Weights of a small contrastive image-text model: encoder arch shufflenet_v2.
Rows from block 2 of the text encoder, named by matrix and row number. Rows with one number belong to one attention dimension. Each number is 128 + 32 x the weight over its row's rms, rounded and kept within 0 to 255. All counts start at 0. Numbers have three digits each.
# v: attention value (text_encoder.blocks.2.attn.v.weight, 192x192), inputs 0-191
# proj: attention output (text_encoder.blocks.2.attn.proj.weight, 192x192, transposed), outputs 0-191
v.109:122138121117121164086156157146169099111180071139208153097053128134127131098104136103172167091111135112103162165110169108094137143029127141116131104099186138160136086130113126142102103166123079081132141091192102077135132141114107070188141146124113176193146154090154142171127116174123108131142156171191100123151146082169171145083147118191089122134102075083133113114097123164097169151189115074092157140153141151056119147136162150112158103124102075159101139121124185101136118109099082123131108106167124158152076104149153104133070170106131127129152224143095147090134138120151085152
proj.109:100124156137102141143153117088125136174069184130106109195166167150140173165120126155137119081169170113144128097156110136156124147189138149190174079116065138140137175122129140154127149106149168155141098137131169153163125187087133158126087111082152118112107154110088095107135184107136098168123146106072132115122089165103126089139095124129161084134211119147069130155079132130150070088074147123141108061102105091169074159128122098114155121160112182112124068128160077151096140160089177110128126172104144101097170113167072146127133101184129147107094033110148097173110097187095184101
v.110:083099129122141206124133087091067117130128107125140182140104143057069133112101142080156166080046143133110182203143104144132093143084069137097149153151177115162089080159144093115090134175162001146190147143124115091125165101158107134161189119138139178126140183141163079163147145088144120148147143107126074087116104103147183137110176118173107173170120112086089108128177061157123108162159138145082156104159106121122156123129125201140111114091128074151141145147115126088099169122121114129125091123104132121131099091105107125164138166168136138108139110126125105099155120145095094170
proj.110:077164144086120119073100123118145124151102134124121125154146114142140175158119099125141119101120152104140065061188133151121128143155209127120153100094057116152175158127132152188160138108176172135117118085151110105148155220107147149112106097081160114122102107104116158115139160169086068139100134104088159163103130122118086153142093144154158133127195181142111145145126132140122096095131184118122094064086142093140099156131082075139178162194086142100084110130123072171126149148102153190187136164162097113111168101201095095135065075102141191117139076118145115184105082129102143101
v.111:046155110130126144166152102167115118163128165130123138177171084156077144155118104115116116099090115118133127128180072149175115141119125129120157106119125121167139119074123090152199198102203138185142127089148140057121156160097100142068123096119134100097103127097183055141115152068123145161159156081131155125086121150161102152140101103175172181131129176111079159140166091113145083120169097143114098119110175069171086112121132176108134122161090135153153109116123103172125144147143106173155129158088094147067121160217132103117188076116120170140107050121161146145186120129084113139
proj.111:133111101112054161144121065121117093117126083090163132141130144101088132123142077099086096098085126073037105153133134138148128121154168132125086139115128166195160098183105147111097141178096135152136111160157113143152130106193111087090121178093143125169142154156175135186096137111064161183109122128128134060092178109149107190132198138144152154104173138071128115139122086118183148152180174130088122104122157178119098143134065134148132073104181118158118167146119166106125100080152133139163114122160118176128110181145143123161147186153077090112190093178097094146094117138118126192
v.112:075151198089094132111170062097136186081163114117191139136120141152075160148137094114114156099070130181130112159150059113107187127142138128112179092123107146157150117146100080140096162124142104140070160087197105089147118139102105076106132114094129164169094147116159096162123130172094140181133107150181069170153190099155123122098113095168158125101152128067065145111061076170117154133165125120080136143132115106114124145081125132104114129102152096148118116139114093072184115072118120163125143152169133146202126102190141127168127111161162184127101134109061145182112140151142109173
proj.112:082073162099093172097118112104101136097099089112086121123137077085137154085137102092139094123114131108135129097162133182156155158160153126102176061085107197123167155145122126177148118105162151121153121127124175027114144194146093121139103106066156101132126080078100159137146181113094150130100136130089126151050095160082084158171134103172180140124219181084119182126131117102114121107194159039122132127106186082142147151134128144183138147153104128180093125151124110155129157151139135171153148144138109132122189137150101087079105110156135164141131120153147172138150083084096140144
v.113:152176101095124145111188159129103145145107128116180112174096099146087170074144121162131125055089115109149100133172093158097113121102083150198121085125119131103153125124092124111108129136151094109117141086192164121145104139135089162107134138099092170130122126100135152167160171166085118112109175156086102146088157062137106183112142171115127140077166207156107145122113135114146156142186140125133157063151142071153091171103141117057173200131107113112088087127149103084117164086085120162162092165105119117108194113121065069152116175134192120130113067089136168192147131128097106180
proj.113:136093144133143164131123124095145129083129149089115141208129130128153155058171103128135102113202156121087144119104140109148152153122215089115175141127125133183166083101076109109158158161146180154058141113150126126162185206168111072102122126090180169154159118102140075185110141112085129166100128113147117135093040166101147173123121088130103149109144023163113172098160111110133085133155139152108106080137131098134148092079124195112128092122147115174162108104137164163087102095111125128094187149082131132128086176135134164149118091124110112126154163101142109060076110120133148112
v.114:167126162094125150100175157127143187133181144071202114146128131166109184124159148169120123089089112115113064139144093141161170124139084167143147129079159123151144100098084109114121148127120133136076150086168118119134112121082095089135220131096134165174143152151165143122130115138083160110095132199203083135118212129149123077119118164115136166094070138078125149133071137064102147118109105093104163084151117097126044175099113108126135128114153113117145154120149117135125117065087093165114160105126059102095105103127161103132055111154164179143143136145048097108113131130151186107
proj.114:093094147144098112144134132095064139122119103125085133142147121053125119073102115118124135163105165135149169115172146145094151169165087089143203121151077132110094155130090119156157131136153172132101083150152176060130177169128111134131083133118132120097172096070116155127110155098142109158063115079134094122129020182080112140172148035213114113130178127139122196117186126115111126090164153092111152120121132088119219068187141172135128146149145144162122140109152128095111101140142151138137091146130137119109167135138090135099142119166176132129154144127126099085168102075115201098
v.115:119149156096139107139206130142071118101166132082129117150123125094145164065128110092134128111113184130123143157123115134084157173075138161140122069127138102119112103140112151081121190199139122122121119182135131031131154151150138101111107157152168132114108166081110131120130115123111120171078103114119119158196148148174136190106167093169121108108188072056148132122092122153111148191173092111105140158154164120078242108133156143129108121077153068134113148099118137047174088150154149125088119144117176170183083156140115099113127130158194125142137168114073128136086114134117088155
proj.115:132069185095117143072120083109159138164104128112123113109102077171135214168159102157132127139183114145129081102114127107158133142172151124159171147133134158129185178138114134198139146103112088106070137085181120079063131136072139083122110118079119148147147046086157129128128154166106109122140166154098141160129169155106122141086070095141164173132161150179120136132084163136130120110126094128151100043119154099151111185099145121096115116133131167124128091149122066123122182057080127134167156115160136135115191114184122154177093105159081142069099065132159129187111117129078127156
v.116:072091108184107130144106063151091099173142124096047160163140108063098130146137142072116119124120142106117147118108152161125145167149111115108080165166161093159097089123149149131142142167142096175215125161067146098096183123142089142113134136136142129132129137152136054173161135087118159172128158053113113082076089137178114197101173116189144142135142127154121098153190075118147121147120112197099129127166102181181147109106126198147093073129129143162156129127104105169110145125146143086147108115060177138123094141111133129150207112123151092125114053132154122133153126090095080135
proj.116:116145142098103140097144124157167124073164162149213109142142107134135110146118106123145096088088107088113072105116108124141093069128191123093065144095139120157175125170109118121154136130108160121111120059120089200149146132119173116103163129090131103135118127181137135118150109157068105112147109141135159139098199086154161169144098226072155157141097117107160073120110109120092090174149168144165076159096153115166118160073094058124117147102105096090111116196119141150166144103170097135151177134169067167183114148151187064166136170108129156112117124128117094187100111121118076163
v.117:139074134112135124123145142031108158112147108110057145129146119129141110170144125140145150130132141170115094150079146159143155106194087129134094156193152098133068115152122120124122082150104093102216113144069150166171124123130113118138146111118110152126077166201061069151157116100101149170079081096080136075118130152096152111100209153117103105107109151131180130160138113134141163123111114145139141125164077141109176145151128183143118135104169152101177162145136046098173099111159173114112139090106230121116113122078120099075135150188143101106137065164127099148154124133092149076
proj.117:102183102130186137093122132159145149136169146137141109123126100068129125132069136121151093153111106141174159064156165144123083161106123137062119105108160131109121150154150125164137125124174132096102138086128108114127179143092158145093154133115108073116174053156098181092162103158152085034107138117163152214066144117129153127195093135130093159158116160142134123083177098133050112126103170108143147137114132046152170135139164081124141198165074118088076137188110126164124155152161109167125135102149071141145133111145143057121118106076176165138162188092128139094095104127131129104
v.118:191136093171112121154127103115119055136087108057143114119108119084151146065141121133073128098136150086115111116120099131134105151064081155166084148158111092129159120124097173126089127140176107129134131132061181134063154117177127149137139190102093121071116168137096158106138182102162151166118148145093103140138127136158110191147168128129147152068185155182156058130179090122121116134175113127146162095146106094155154145137150134130120178097160108142093124104166128124113160131147102110100053169116197109123162095054068098172172181109211114166102091138120173145090124150127124165
proj.118:109099157107133126097127108150204128112191174128136156168141059133163183124143130188140152154202101153108140121097143080151145122163157104157125173180111111114117133090084129181143155146085139155052113087131138198122153155093152089113140137133120182163162118124160074143137079213099128140115142114148106131140126115139192180103048148087092110138064050196108117104141167124143119127105100135133115069133168108092146101064158149113127099102127136130173076134119153144140121058140119100100171135088175160163091172170128137138120116099120135059101159099093083113085107124130122139
v.119:163137128085097181090140124115172153129088118113170112160166140203076143120171106106153097101114148088144092126170158148152124113178042126133133110125112141131119135157151128134131084164137117145145122127147102126140078169136082156144128114101088188233123178115127117172146136153104099107145134112143105103086148062117194110094121166106096097075138176184103170149088145122125246155127160102132114100161130107141033150115118100120108086120126137127116047157179112148093096114142137129207122123104117101136184132146096103175154163104126126072141085109147190127124146117122088167
proj.119:123130127181132164166153161110113117073158195141119115179144147096141104054128157093166131088174154112077209102125124146128114147082192108103193095111142143184171100117056145075144151136154192136107146136111115133182146213163114136123150106114157129122158104093142093175117158092115159097107113125154106132112056137108163146138119103121103128164128089080133153107159091084121051127114138131131106135106144120114150061116134164173138125110116101181188153125124163184132139139085142146128179160074101148145047178108144117071158082096164135158133189100116120064141124085132148106
v.120:204133168130104126156129107116189173119078114113148064121168156170143157128152132177064120123108116102125061138115126147140122109166097119150193114097076150087165169110110119127128083126157108144115149105103142213144082112175131142080110093091116106146125097123167140084140136172121142109165120168119085135095162121088127128147102131066157110090083221180124134113142139133131112132152139146157129128109092088171061132102070082119128169134154173083124054102155068142126157096145130145142167188163133088138234103132051125188144121103118146120082110112136142175124137128138166153
proj.120:084147096133142142088110176135120125089177100099138186139096076079119101038135161101179118173138103132125181153132127133142166154094153110082130148123150117130086071115099096118127146112145139123112114141136129098144147124142134120128145107178145164130154127118126149170122125142139157085093122114169069149099091111128152132138180092152064134134115080065144185102182114088091132127160137086098147154152166131079179055127172180180134111124113106217167185122118216134146090139142126140128111125087118147148092132127138121076161123097174119169157220099148138024146118064132113106
v.121:135107148086058132144145146151174125106113112074156103119152139147088183071127114141097090054130184113127091114154090139091109124077088119106175066079123119098155155092104129167119097127170128155160140117164160134132099144161090093126138127058111112190081130047178149067121172106107150146130103169149119131156183146147081172096100123120163113059118102102146064130160106111122163159162094139133063149167166110084055174164149115166129169097102123122117121104194104128156111147143078182113136174140120115108200134126118100136112153159115148111105120119140169165153121136156081202
proj.121:096173134115123135126141117095161094131128145084170168176124095085095152072157136100122110156182117111092157159089120108213133152196157128165167123121103142139109108133064136129109158147128179125063077147184181142135161173096129128101112166131139155145201121123121072184073158183106139144058136090139121082117136123145179116152128124170118136148172050135108148104077145148130075099114126127079146053132106126165104082066145111121169063135150147193187117148143131169121122075106172084136112116094166162123076173142090116114180128157110112121139111128114074095105125131098153101
v.122:121141116162115082130134164171142149144122144114149122147124140157125181074108120171109129105129150139085100133105143126123158086080086167188098085120142152109158131077130149112088081087187148095136129081170120158139138060171141056118187130105134120087122123109115152099172169084093174119083155176143149099136129153185070145126137144104167140067085136088141104127192137098157131118159053127150139155147151132122103146177125153151173189100144164112101152073182131119139131169126078182087086159171136121055181130090151039125147131144186131183124136135128163129168079139164182101
proj.122:126195113105100125145111111119131119132151111110125179141114094048091164109138126129065135175140093172144162129068130116167096161207107105163180139183147119102024122114064147162166146143100138133093070161152202137113136110102102119111099193166136130136198117124106164140039109163142130134034119079103082098121146154116187129171114106186092115165148074151101159100123128131126129113132118125114158073129138094155127072112166113106169118153137164178144090171134158152146115091167146103135123148097183157143103115151090169131138144114151143086142113144108078103111116136106180159
v.123:136095103149076147098068126128206140162091138171159161060122092186149170124123172166097127142116076090134131124178141147172070124089098138127153173099161148149128114086112098172136066085149155116113155047139131202104117137125086179139143154095103095128120077136161152143108150127142131119125108164151163107101127092120124110122097144164106205153088161170148106113148124126151121092131076119145147121089137101150038186170127099136156172159085134121159115108129133166119142115099074135184110116168076130057187161118140149130078146107102147195143078110185172103160102077125133147
proj.123:158145098128137102195161123138098111110145106106142123212165202095118095139137136106081113076134154116090130149089140132121129087135115094156135095162129088150059081138100120095120131172126198166174102179105186212178148130162135140129122151170125112145141205115074084131112119089144132157089111079120157063137112116157150126189163201113116087127152089136103096115140093131158109142119148150126144149142085155138099089109099117142147090116155119143129118097130123116134126192142174120104095163068188130138052179084126128095202165113195090141131154119075081106135123137181153093
v.124:038157149087106095176085077167183123105072178141096107097170139158151092133146122086107098170105146115143107137148159142117136093171185095088179100107088162106143176143137108147151109094167149111112108165130150192139121172121154156035056103131130107152093088082150102087127124162167092161165083097144170145178094146074126105120060043094182073149107104114107132106127139142146107160105144163156081160110124156157137089130094112144109131112117155143088101135143101097149152165131139160152170178190134159143181161169137159133145151144082169125091140080154112131107093120118159145
proj.124:175163098106119157094146108140128137113114047091159151102088123130081118137175125051137096125090078143103101155068113139173105115107121122068065110123166133127100109154145141085122133116111082100199147145128164121114086044159092120164154112149144105137096128159096161144098119136131187095130140152084127124103235089183148140184173178117136159120157146051117115133104097128114132146171118098110143185131160160130065128107116099160160112143115102181125179153066142131172148140152086126167128100131134164140109120069131105098161172070146115157132143188141170154153127104153102208
v.125:123102098153137112180135195175067185121093121089118132127125111113149114143101168162181088118144136091081183115116095143096097159107143107113116151090139083143144129063088173101139148086143188168143161131094097124105112196183138122049144083149188067147148122092147148049109133051080133127092136137157171098128137151152067148124110126120095106114138146139158082167204138076169099159109138149127098178093158146119158084176151161136135173091120154072132144114133081164149145162130105110155186109094130109061098191135133149095075116141087142137121101138137178137103138143161116140
proj.125:109161165126134087121126150101171092130187192106153144113095100138143146087146152149083162183136152135136088187110120074142157093119150111188131173142104126122126109130131098119101150151046133125084072120181129179079125072074174110135114172169091179170132120139146049151087139165188100123137095128134115088185130092166162109064141148149138129137087102140154144071057142117106119160144114167131118086159101159138174129066136105109093065111186122142192097089162148132160099087099184075127100084093129141136129137165140183170136159183113118151128113124131086118141163109102093104
v.126:241151112130163147121135143066076130117147112129158129158150129130077126116145098131139166064080119101132147155113103103147082083158032154183140097188136105108084101136132110104095128191143061143116131133091133129114138096178118162185182137168097120132150172182102143147155116145135137077133157139104092100126140056130152130188154203128079145120135190160136144128165130132108159149151197091166174104184065075121081116104117090120119135129141116141130119111191106142082114122106125084104068136075137087131161077124090074172132168156122109088136117121135122122131162152156112117
proj.126:095140117138145121121086184098114119159154159130063142100151100124168133103099148162160139143198149168149186119166148104100160194093140116152215156137100115129137104069115130176136120122170146119052132110148105085147131174154107150111104090121136170107161116083151140103135124126151107127122130125186085172160041159093131165093084044124091127135089115174147195107162155123120124093060101114119106084116142103054212093175148212161125144130100163102173138096166125150099112118077138151112127126123134123119114122146118147114088071099125118137150184069117144062142152122135128093
v.127:173114097190085101114097149121122163140088061117124159127100104091123140085077161201154135159160137095080172123090152113079067132101115145099087171141194124138119125110142145139115061113083156113141113121082112185110122113177144147142145148138168100136159122113104228080112138112106102120110145158130152082090118101201085142156112175105056128096105137184158076141199136089133157125127136142163154156107103153085123142192172110143155180117093119124085130095162105168068152163131111089138105120144094140076115159043130131127085149109146102155149166144167170103122146116183119151
proj.127:148189109146185069146159176121146102128151196135110127149156165123147127116139167149100149153184145151155155133081126104120133127121102106189171158172110067120093106098082143108120132159091187161105089141152183234130128137091128166143120140187077152139144146144085023140105098131186101144115090116111110097195099128146201083095077161127125089134077083175114106095093151141138106137093095163117119113158085115133123092067135098101138130116143144137188072103163125159129130131094162082105153130064202121115070134127113159141133117140152148118090112126090088128133148150123141090
v.128:057190070152072110162141091135157148099161112158167132075138138120136148061108104156128136140109132111068123168089120204110116126112094179110093097096095113115142117068104115154162126065094167075117162145187112173163110129125128163105152130141188195125153141110157161138101134162192151102126109084131116118161137141120107057160145101117126149162128067118107143122125125154118082137140065020095112153124155178191076152150132119137167143119133128129084116113131170162175190176139072125131154114163106112155126181148147164147139168113100079118108126146171119091162085138094125175
proj.128:195068162122116143064148096085086138169168133103081116145106079093176115190082092134099100160159104102129132078200110149201123144133104167122075138195127102159102120182113122120108088123110187177143094099098122116108145088140127161120105179107126107117107108139071123141157114118108109160050136094083147134162134121150190130113146175169124138173179159114100107139132130141125111146149180082209149130120126091079150118129129115127117158162147132132159169159122107140109074083124184133109124123131167165048085134065116093169102133117173153134124144110174161088130126067108070087
v.129:196120133148138117111122155204147162065138142096151116082100098149126071130088138117091155125140099095141059171144128161161108149146138092150121125113133099117085100114128143114159105158099122110181141120162108190142119142123109123091200147204114121167121156151087111094128152151185062100162138174137121077202201083121147106105138178103139099125111185143109085103121164138096112167140123122154071117165169171128114137115146074128133128070085108037123113106130134169136130168141097080124200133080099165127117096151111082176149145130142071103130131130099152147167168148077087057
proj.129:064099153106103144133082163114135179141141142172139111191163088083155145183167122105147061117147113151120190150138153141107155134143114129150102129190127111143072160105127138084136174118130169144100086129114098063120133115137125149103123153080144149100115110117105164157155102136141167173055167085144155187079082169112142131101084084150124068123121132080146161109162173117148108119140187139127103078090128100164122089138089168133104155213134177162147112150144090098103097095147129125100082131113166134113156107092107131141124027138168130081150057083205120123152122164158167182
v.130:199144150139130116124178086108115108171093138075087098200134102140132094169158115145144206144173090148122076152055059077146131055127169150141153147141119112133113115205157186115142085095112143144133087083118131142143147154113169112116146139155114125083116107146068114149106150078044141096097155157114088113093141180110159142117149159134132148133149188112056104166079141110141136124088165163153165118105133109098118159105119062131088110147132166112169124097084134119136111130146169097112144125142149108123148067095108068114152094093198150139063168192140132197134133122130156140
proj.130:088139121090149123158102132082135135050106090170107165134158188099082129130151166089119173125132119116145115160110199126096077133150111121108194119146143135082106124140140124087122146170148072123157182128142104128148101146153118067146146076089093197177148149094196154087117133120188128104171137104168143128110103120099141123103100106131129103160079136125146151126185116138110132140136108119064090107149093152158205057071147148111120110105181092166091137125197112113086198153096120132105097122133112128199136126165158168140143122174092085081142063108067161144175102189137104129
v.131:059084133098156147127125106136138103074174077212167118116105105130141231109120105143154066120124147133098134137194172150106119137084188141075135111134136130158158145086088116085079135141134169111111133140112097158153134084136094112119127135095088160102128156091172118198128118204135132117109090134132142149137126097142134145145122152128167109092079076158137138104166139134133135137183078122102148176122105134148111114155164170095099133106101149168108177122113099112136107040128079173090149149118161134120103206090173184153113172146063172144156182110092213095109099083120130123
proj.131:160175128108092109127145126118073149140138132021125144125098095113178082174000085130116092092130117148092107089145105087152162155105090091132091119104141128174149092117090119191137142132078185177137149159117153159093152111096164127132125126149143080142089104135043161144116065169105144155100167165107121094165158125135114152177136164125169241161155131163116154125095095127130123127096141103130162163102138134130085136200142133086155131180115135116115111139058131141170125141119173083142116136094141168109115121120092160122109095143154167187137156144173134108103176092134153132
v.132:163119111151169090078128097139164179087192123075176141120171119120099149122110095099131138112206067081078048109135176081156111131100150121136082105140094114138098086168125158101130105094153126117116162118113144165141168181166086156158191112098122147120111148181117108168168141145125091093121135098113098133139150087133110108168112194145106109123123160164155123127117111179096141166167129172170156154142137123106097164110173091121113118148106119084109103142089144157121093144129120090054101115023085132152148112117091081128173184127160094098085175092079173158143188062155105123
proj.132:106125150078079117185121142139102161094105108174096100106126115087155097209127149130133098129111139129171137156103119135129156114175101103189138088167154109100074171125110119113140165147103115145082073156111148083075158076149147141090135159103096140171128087074089143134111087160181148173107120122135087127107143177139166157146141119149178147087137149116115162133149178110159121146124123098062111119104115159133126088140072179170148204128212115168114154143087099105192138099105196111163125125114172142185192131067083151124141073143118080099137064083173117149074100148103131163
v.133:093143146090143147106107071112160158095158096124134136107178135121123114130145120116102115143204080126130140110177232113159108204138129120097111077163126151160146121183074166147140185151116115123057187105127147017084166150149093091135114121074136182143168116099119156139134086061129094113086152135153153108107035127123123117166111107119131135155141099165101170158140137108093122097129141106113130082135127081184136137113140160109169103162154095151107121166144099157112146103148093142099168113115095120142130115083191133136118086170106127089139090124132144131098186198205169167
proj.133:111123150137113133157105182128135124109103116162123170100097131109107138107172145119158175121102142108153077086063050173103199093176138125142124148161171119125078152097147065093106109165121078097166092175135131135192140099097174144105141151150095156072107094142135074157062118141170150125130114130102043125105159113148159124145198177144140159090108135108149132084067132108184118137155103116141135182145091189098152142148098115166140158121165120151059159105168162139199144062084151152168111106101104119132139123130087120109136202133108126135117173151134136113141067047089122113
v.134:184122107108098142101151167154104164109126173135154104119089165166122114123113178124097128154066128128172148144139130187121100136132093171122201142143141119114098195108130107116115083165135092067143086117125100145110140125142134168128128141188058039187116099103119146059116156123180127179182111133136168103183190096115129082070111116128126086098066152128160077127165176116070136137122085134199067149136190154090147125177111160136125153071090121150136099091155097145101117163111157130131176102100175118103134124160089132200115162118131091155155093078135150105135114131065126131
proj.134:124106116125123130128121135157115135156114103110177038177125080119116127170094117129111071074186132173081168161162126138109149156112114118103081145139124104162097074115106143126156167100105168152117134141155136101111120097107071100119108124129203148077178144170131126169146093144080161145112200107116116160121066120093081146148059163119079124165147113117088165154170137146147146110122159142130176091117128146177080104140162108130146126185093138107158112194130148091073089139175071142109082119134157126125111134121185088104132049069177190091161060162186082143142141137158163109
v.135:157018190077114136128126145089128154141133117116076140097103136165148138097157141117141133144103129178144104123132152120145151142185155120063133143151129193135225147124109133132101126151120155107130138138083128101155122158133103030155118086058118124064141159116081075128142133163052109131103099184093117176066084198119115162147143128098164135127112132114132140131142119155196115082114157172130160118129084080175110127131113165077081080158138158147146151085108111113138120033146123152132168164134157090142145112114129127061129122181107146096152192173115170126104119127145111108
proj.135:063198113129169134165094143116146111070125124141157158141152195139093166112123136089190115109080142109129163112097170085109140122123136105148173095129166123143165080164145110088126136186122055124132151158115123136130111110113162134168139032141121141172088091156202100119124145118171178088159102137186082083091144098122116119111160103115166128079096093171146172126083121082135183092111104140080138154146109170134109107118064147162126097100136067139127127122102157177111169187102097155133089127112111154176123080178161154100104146108077126116187134135059103128135201171147157130
v.136:059140140164099142106150105104151140151110159151140179106112090049084153137119144147130140139078169146126128097144049125092112138103094143084072178156089113146138102080098109156149166102176143158108155112155170118125121117106136119098152161123163148092150162147164145206117137134193161141138114087122169093108104134148115100118049097177126167151156050129105102117119114102123132147151128093114143155098101175083095096084157169147144130164127131078131114182093113121142185163035140159174100091130182133112134191063154187145090148085098151145121070081154055117128109115140109101
proj.136:135097107163141109115151102127088158190172146061077141071095118151190080118070094159073073133125113086144134120126157158181161156116117128101113130131118143151155101205127122110150098115116133145132110142118098173132162122130122143144092189128142096087112120113119133158092149136072128156088109140103168100209173133130142120173203126149123122192152159122134112116147135140047104132110117105170152109124123083099106178174101088122117095120110159164125162109165145152105040099164114147123119135130098080099058075137086090190128175140127151156122191188143171089098152064100074104
v.137:133176165145147069195058130115142131115100225108161079121134183165104146140198094125100173095166100138146116190143094137165140139081104129156157120119080147144154145115119141108110158111057155158141205155155118115109075087133144168143091078146069133147145134131135130122165138150142086122110085159131082147150149087167137063147079164069159170136090082132158144140135186104148055114116133135135094124130136119165137106144066110109166076138165060153115129127133136167111184102106142096151162161079097093099104094181149107170126110113109103121157105134129149069067076128114132123
proj.137:134109090182093156101112128102170113181145120123159148146155131099089107085171125107172133119063117120092143090088123138052150156148137183118113132129191097136147126131195140111134062158156059037109085112097136097171171164150123097133151145114171122069104131167147121132083099140121153168125148087158118134087094118129118143134238081164055135118195134096154139105107107108133160113087113105148199163157095118095111086122082159154083070084128153119157187128162172152084099104169104129122103092140157169137136091098143151086149150131128128086153154172114106114153147140136161167
v.138:120188146142123089144149097144149164092116158114130146157120085120114116145155102139150108102192077116096127172142117103160133153117137092122093113109084106171125116152118154133172118064101208148102192206153164098141133133120113186129112150156163158130129157142154167192092132105182138082103148104139115118153106123100114096168141128168123146159164063156067207186132116111080070103060123047134135162104114135126032111110126103137199099154110085104156146148119163178109147194127144131149083091074073149178084167146158163118112131105148121103152094156127158092107131129152136098
proj.138:159085082139100157090100067042141091139159159120127170110116097117138140100120121100089187206083150116134098113112134180109138100131125182136121099168181137142094162135146118062135092117149104090147087079129114162152138099184138105121152209127107177063170129118108140157138111128145130159078123077124141150147112137161168135141203129157107131146172158072153124132105132125119147141140112112146162157162101158105194137148070160117092132091153140127085195136182134133109109080127137125080126126150146141061115090062128144167168152169157129146126204156144119060165075081090077119
v.139:128136176100131092169082150117138116119142162163127130096075186140145152111084108138091123152080131136120116176169097198125122162108152150107103127097153124075137156062087129088098149135111135126139122187160137129119148102121134181127126131103056097118208152079094221070070136192152115142154080146133100107184135104155112136129132136105138089123110106143169120101237159100139126135165060101109096133141163145156178115189148113076107163108120156144126135095161082130112149130144074165081172147138120126133116134110108128166158126125095104109150134085124178057086086123134152037
proj.139:165108119167096151070141144136174099134113148131157134171121119094163112127124131092128138096114160191110143100127176077144153134049123111140127093117107079142133088127119170172098112175128176102145148105117143191133116132156090126118136154150185081088126118162069125149135128111065093157096196176173102151106114113112054113107115136132114153123102129152119118111072104137127120140094178137193151113170156134053066167113124048116102088145060141117182110108083164115084160156146101071143105141156129177077168135167138102078122092127119167158092144202118131151127175140175155207
v.140:128200067146156155114158153158088132178138099151101149097131137089168089131104184105106162143049123163125131179147097134085110087157147164124129145081139094067080097077191161121131144104191084138107044100139100130124105079131110117047162176178092109108162125153102097079123125091159146115136121085142092174098165163125113132084154116164107089150090184056136117099094113140138126176135135128064140145136135168120145120109147111157116204144108179088125155121133121126117101160152149166113111116215152133133159114121099096093151113143130134161154173177161070147182152125106157142
proj.140:153081217076166095103121125143172068066071117166119104132160138135151162153125105151141156157153142102182118086130144077157090110077165076135150137107061145162136149118037098156133116148094120154148176131152144161126132143155130155108172076154138131202140137116123160124168194123090064099159121143119149156115130139115124116114048181081129102123080117155136084148126163115097154137169154168163080094114146080120162113123158115107135165102116089168159047101101102107133163132124139113121137164110089149182173176169107094109089111154155135157088068087085170154129148133157131088
v.141:130089140136079193099149077172132127097197102156124077120130159181221137172134106130101070171121160105143119130154142149091165142131136086104121125169165153127092135096103119132144088151102157091182119084148050165111132118137162096086114112177142145204109106103135100101126093102078133154143112105149152098191185078131198160019145117099166123104079131131122093137101184104113145157160055097140067112126147124101157156118131153115132150058144133103156151139141048135142125140125118150100176138133145144140097162088179144166085116133139115176142124129165150108163102109130097119
proj.141:114167136119169092110127164158087175135109157077129068175115050141130098140083099128099092054165124131105127117209115100185139122113122136112119127119097159115147107090123112140132185095116161183138142150159104094157137114060111125100090146106155117098115162149124134177143097157106135115118178120123161132133077132139061115181094163133065149236145085156116158157163111115138140070082166175182159134086111061193117113142167141099127141221089161132131117139139164127126096114166088097118086078157133117117096125186137133124131090075150189113160107135111151158125165149113130106
v.142:096038113125108156145075167142091157099145064161105117124108098124154117131095131124103052112087139165115205081168184130132148207115123148090094092123173145139171144063096130135105171134146147126138159116148111061169138142170070048155097120083178166154148123107182148074158102161131137128105145131122177143144082141150100189149154089104140109170126099110152148110171129126144105085150100103090143091105160107200180117124140178124140104137104073160118142132138135142133147103138063149130156132165125155117112146142179168074081105148069111104180111150103135071160107181109117150
proj.142:162158149156161133068158147164157102172145161111127132114095100145164149083161135140157133123176138105137070085130093157114096103126153131112086163135116190146147109113101073208112096105123163172111087173114153154127101145068213171104119120157126041116081088148091091128159141102112089082087094188096119135113171126144163120104098122106155137122114122134088078093050086104164133124150174150179084148140128119122088184166133094121139124140114160110102087095124119177191156091098113148119143164110140137057100154120159152164126164130161168182099177095202143108077098104142155098
v.143:144134126147153142112092136153108133142094109083131172146170058117148078140095146129130121124138085128163132135137116128161104167199086108141125154156157073088109098149139078134167123213122119165179146115080120114126091114066115076089141171160140102134077167155075124095075130083144124130119157151161109076144121130094162166098102070176109116086182133138073125160079087132118182147152181133159106087147081143079113139105166133183115102110125163127135129133150097137125081127131158093165119124162101200103169131140109136181163128155176147158144083136151109241145211176103100105
proj.143:076116149110185109157107104189147130156138176134101126144106150176073133113179130132096112141116161099113179163137114136134146075103137102127121098132068162124141205103147151103109147058158158116090107165186113155125128177128101120159129123128140179138105148064176139124199155159155128129119097121171212150147109126162105106077047142045140057120094144100179131134148169153163086129126110163106081098058173121160148127144122112061140160128118150103073096111194141088104113190157094172107122101140114118127122147165122133109124074152093150159119055085143123130158093165122144117
v.144:145136133169155081140093090113069121217134092070093139097121152107098081119083145128056100124055120141164132142151103097089128169179082078121076196186152140097136124094111133157123162102162100195153132156121130082098117086149095078109114084104109070123152148139127101091122216118150123134138100154141145168154150121160119139130120126167123128158102198132177129088207075101132078154171164107094190104149081122180188103084145153123123167137142122130134151098146073132131174146120115160073117113137170097129150126141082147109191090153148108114159131105121091143142131164132128090
proj.144:091116135165142103106100157178226083114099165163164137114177205164112150107183174137160119138147175137129134119107172064125091116093188122134176129057084143128211114139148172107136139178146043120099119101106146159146122179144100144112136073153159112155134101106180152099155161116107110122155116139148135122091130150100157106070108089078106073089092087104123094140101139144131144149094105169142063110149164084112084139074078128140101098104119125159150090101119149123110135158119138114164165144129128127112150093188149119068092119091109129122053126145089089144132129192156160188